From a checkpoint of a small contrastive image-text model.
Model: 27.7M parameters, encoder norm batchnorm, encoder depths [4, 4, 4, 4], encoder widths [192, 384, 768, 1536], text encoder layers 8, text encoder norm rmsnorm, text encoder activation relu.
Training: soap at rate 0.0018, 6000 steps, batches of 128.
Data: trained on drawn branching plants, 72500 training examples, 10.6 epochs.
Rows from block 4 of the image encoder of a small contrastive image-text model, named by matrix and row number. Rows with one number belong to one channel. Each number is 50 + 15 x the weight over its row's rms, rounded and kept within 0 to 99. All counts start at 0.
After each channel's rows are labels from the 100 images, of 14976, where the channel reaches its highest value: "patch colour" is the nearest of a few named colours to the mean colour under the peak. Only what is clearly more common there than usual is listed. The data: drawn branching plants.
# convs1: 3x3 conv, stride 2 (encoder.blocks.4.convs.1.weight, 96x96x3x3, each kernel summed), inputs 0-95
# convs2: expand pointwise conv (encoder.blocks.4.convs.2.weight, 384x96x1x1, transposed), outputs 0-191

convs1.12:37 59 75 53 56 49 50 51 78 59 52 27 59 67 60 57 39 49 61 46 65 32 48 13 36 73 33 40 32 68 37 53 36 39 26 46 43 67 33 52 30 19 38 54 55 60 60 21 63 48 37 40 35 54 29 34 59 56 77 45 35 30 24 30 66 24 39 65 51 57 41 63 51 31 68 48 32 56 42 52 26 26 73 64 35 77 41 39 48 54 26 42 44 50 45 43
convs2.12:42 59 40 57 40 33 74 61 37 40 32 64 63 54 39 80 42 46 39 60 24 42 82 40 31 74 33 38 62 39 45 64 30 68 70 40 65 44 50 32 82 70 45 43 74 60 43 58 27 46 62 37 44 21 44 34 38 64 39 49 52 44 26 36 62 49 50 56 22 19 45 53 23 77 33 77 36 60 65 46 48 30 27 75 66 53 66 62 57 73 47 61 60 53 62 59 65 37 47 56 28 56 62 54 40 72 45 29 48 45 41 47 33 70 17 45 19 39 31 27 38 45 52 50 48 42 44 56 08 36 50 48 28 56 33 42 42 51 46 76 47 35 59 68 50 58 41 41 45 54 45 27 38 54 64 50 67 71 37 55 60 85 56 32 15 53 40 29 57 25 35 50 38 55 46 45 42 18 40 44 59 69 53 12 38 23 52 48 60 51 60 57
patch colour: grey

convs1.48:35 70 63 28 55 41 57 24 47 70 53 28 56 51 65 36 37 63 59 55 49 73 35 50 39 57 47 54 48 64 51 44 46 67 87 22 43 68 60 57 73 49 09 51 46 39 33 61 52 51 76 45 61 41 30 32 40 56 31 31 39 41 53 38 41 50 44 42 42 38 34 31 44 54 27 32 60 54 43 24 60 51 09 32 58 77 80 44 60 54 60 31 54 67 57 31
convs2.48:84 43 81 53 58 60 12 48 45 68 46 47 26 49 39 50 52 80 72 56 56 28 28 59 47 26 78 48 33 50 81 39 73 62 60 30 78 23 80 37 45 58 69 48 72 56 69 19 71 61 52 58 39 65 27 38 42 59 53 68 57 48 42 67 44 50 70 28 54 63 63 53 67 87 22 63 58 62 27 43 51 35 41 54 60 36 59 51 57 54 52 49 49 52 50 69 57 59 69 27 51 30 53 52 44 34 36 43 87 31 60 46 49 64 67 71 62 74 50 64 20 55 25 43 07 61 37 48 47 55 64 59 43 45 57 77 75 48 41 66 61 66 61 37 56 36 51 32 52 47 35 55 41 46 50 66 62 57 39 48 63 44 39 55 30 42 38 70 53 32 68 35 34 41 59 49 48 51 51 70 44 49 38 21 44 43 50 36 35 45 48 54
patch colour: white

convs1.6:69 42 52 29 32 36 35 32 62 42 40 29 41 36 11 56 37 48 56 41 46 64 52 25 22 43 33 40 62 54 51 45 61 64 55 34 39 39 58 40 57 29 36 33 49 25 33 36 52 49 41 16 36 54 39 74 45 79 74 68 46 66 59 58 46 27 45 42 52 53 53 59 65 39 38 40 53 49 56 30 44 44 55 96 67 40 56 40 38 38 08 36 60 45 59 58
convs2.6:56 72 61 69 64 41 56 56 38 54 52 64 47 60 25 72 70 29 69 60 55 50 52 37 58 46 76 54 52 42 40 49 52 30 93 40 24 26 46 45 43 42 41 77 65 47 30 51 88 30 45 13 58 38 45 61 66 63 29 52 62 48 55 32 60 28 35 56 44 40 58 59 72 45 35 52 62 82 38 46 35 35 51 73 78 73 50 62 50 55 43 64 50 71 47 43 56 57 63 56 60 71 64 24 99 45 47 45 40 16 78 24 51 30 75 58 37 36 63 61 40 66 46 52 59 36 39 62 47 30 28 69 37 40 35 34 76 25 57 51 45 48 44 70 50 28 67 59 71 54 57 31 53 55 55 66 44 73 56 47 54 45 46 55 74 24 75 66 62 55 81 38 48 74 41 54 19 87 65 48 53 32 30 60 63 48 74 38 37 60 35 48
patch colour: white

convs1.63:46 35 51 37 56 38 47 59 33 45 44 70 59 63 90 11 47 77 60 64 55 60 48 46 44 37 54 43 43 45 46 44 45 49 52 57 35 37 67 53 57 36 43 36 40 49 52 50 53 83 66 64 36 90 37 48 49 27 63 71 51 35 62 64 64 37 15 72 52 72 42 73 48 64 50 58 42 37 20 66 61 69 55 57 47 39 13 37 60 32 52 43 25 65 60 31
convs2.63:27 73 46 49 29 50 62 68 40 85 35 43 47 52 43 41 51 55 67 33 56 60 42 49 59 24 26 44 61 55 36 65 48 42 46 58 38 39 43 47 71 34 28 59 67 32 54 34 17 50 41 46 48 59 65 63 64 76 37 32 42 72 54 34 40 68 60 48 81 64 69 27 50 29 73 32 79 35 56 65 57 78 47 76 79 33 28 53 62 54 50 62 28 48 66 66 58 59 30 36 44 12 67 46 60 72 46 26 46 66 47 91 35 62 74 48 53 46 55 48 34 70 30 63 45 52 58 40 25 60 71 62 50 13 31 68 36 52 42 52 49 45 26 22 54 51 61 51 55 40 26 50 52 71 32 54 33 49 59 47 54 55 39 63 54 53 59 50 53 69 72 36 39 72 48 43 56 35 51 55 53 51 46 44 28 45 78 23 42 32 58 47
patch colour: grey

convs1.76:33 32 43 33 56 58 47 72 56 49 58 92 65 62 34 80 50 50 33 84 37 35 59 62 72 38 58 30 39 63 28 57 53 45 43 66 40 47 56 52 37 38 62 52 47 79 70 44 46 30 56 37 81 48 75 49 59 31 24 21 56 57 39 30 60 60 47 48 38 37 32 55 69 44 67 46 61 49 71 54 48 71 75 64 60 72 35 46 27 40 45 57 27 54 39 57
convs2.76:14 55 31 67 47 85 31 36 54 73 46 39 52 38 37 40 59 73 56 60 50 38 61 41 34 59 54 22 52 57 35 39 29 63 57 72 47 40 15 48 24 53 37 31 53 43 31 41 39 27 44 60 29 67 35 62 51 32 23 26 43 61 46 33 51 61 40 44 64 23 45 50 53 59 44 82 47 62 41 43 31 52 50 53 70 68 64 23 49 30 53 77 39 35 59 69 29 33 23 47 54 49 19 44 32 50 48 71 18 33 52 50 48 63 29 49 59 54 23 59 40 56 50 66 68 16 45 40 49 63 55 29 28 46 64 57 59 51 51 58 71 44 46 70 51 60 33 56 57 65 55 71 54 27 63 33 43 69 77 49 46 68 68 40 13 31 42 50 80 55 58 54 50 51 57 56 45 62 65 61 60 58 52 56 29 61 51 30 55 36 74 71
patch colour: grey

convs1.58:81 73 50 53 61 17 14 46 47 61 70 57 48 35 64 31 50 43 29 54 40 44 18 25 39 54 46 39 19 60 47 54 68 46 32 47 65 58 39 59 42 72 54 42 49 63 68 48 40 49 42 43 65 50 66 52 28 51 63 43 99 30 38 51 34 53 48 32 45 41 47 61 38 67 28 34 51 31 52 35 44 42 76 60 43 50 59 47 51 40 77 38 45 57 36 80
convs2.58:32 50 51 69 50 50 50 45 60 32 55 50 79 44 40 28 27 60 31 56 53 49 22 77 19 58 23 62 79 36 46 57 47 28 32 76 53 43 26 58 27 70 41 54 67 52 45 70 58 13 35 64 42 27 34 42 46 57 40 47 99 62 30 27 78 55 54 35 38 60 47 24 65 71 28 43 51 58 36 50 49 62 51 50 41 57 53 37 55 39 66 51 47 33 56 46 39 69 34 71 63 81 34 45 34 40 28 49 50 46 70 36 63 70 65 36 43 27 65 36 27 28 45 63 43 50 29 69 63 35 39 47 55 36 43 40 13 47 88 41 64 50 82 33 58 62 27 83 62 53 48 17 37 62 58 53 46 57 55 86 55 36 54 46 43 30 49 68 54 61 40 61 27 41 44 58 32 34 43 36 32 71 58 54 38 46 39 74 61 71 57 47
patch colour: grey

convs1.68:37 57 65 39 36 36 76 18 21 62 32 43 49 57 61 67 64 31 57 34 76 52 41 60 51 47 34 73 44 54 92 76 57 67 65 72 54 65 35 67 50 49 57 56 27 41 50 47 78 40 57 59 27 68 55 52 74 75 62 50 61 51 51 58 45 40 39 25 60 39 74 83 51 46 48 53 40 29 26 53 26 39 55 45 42 43 45 51 35 71 44 49 64 37 66 40
convs2.68:37 67 50 66 50 41 39 28 41 42 48 57 35 95 53 76 78 10 37 34 58 83 50 58 52 25 47 41 46 64 49 37 28 67 65 63 48 60 52 79 66 61 34 53 43 43 56 53 41 49 46 53 52 57 46 56 81 49 43 41 53 50 55 42 32 54 55 52 51 46 61 29 58 58 47 50 50 39 89 25 51 48 55 35 57 44 56 21 42 61 58 53 61 67 37 53 64 47 61 33 39 58 17 54 79 50 51 43 62 90 50 25 58 49 69 66 47 56 53 50 46 41 55 25 33 46 45 53 57 71 42 54 40 53 39 46 63 37 25 65 40 58 51 60 59 44 58 53 56 28 39 47 33 41 39 26 22 25 29 44 16 67 74 29 39 47 61 56 76 57 28 51 57 39 67 50 52 38 75 71 35 63 59 49 39 31 39 22 52 46 58 81
patch colour: grey; pink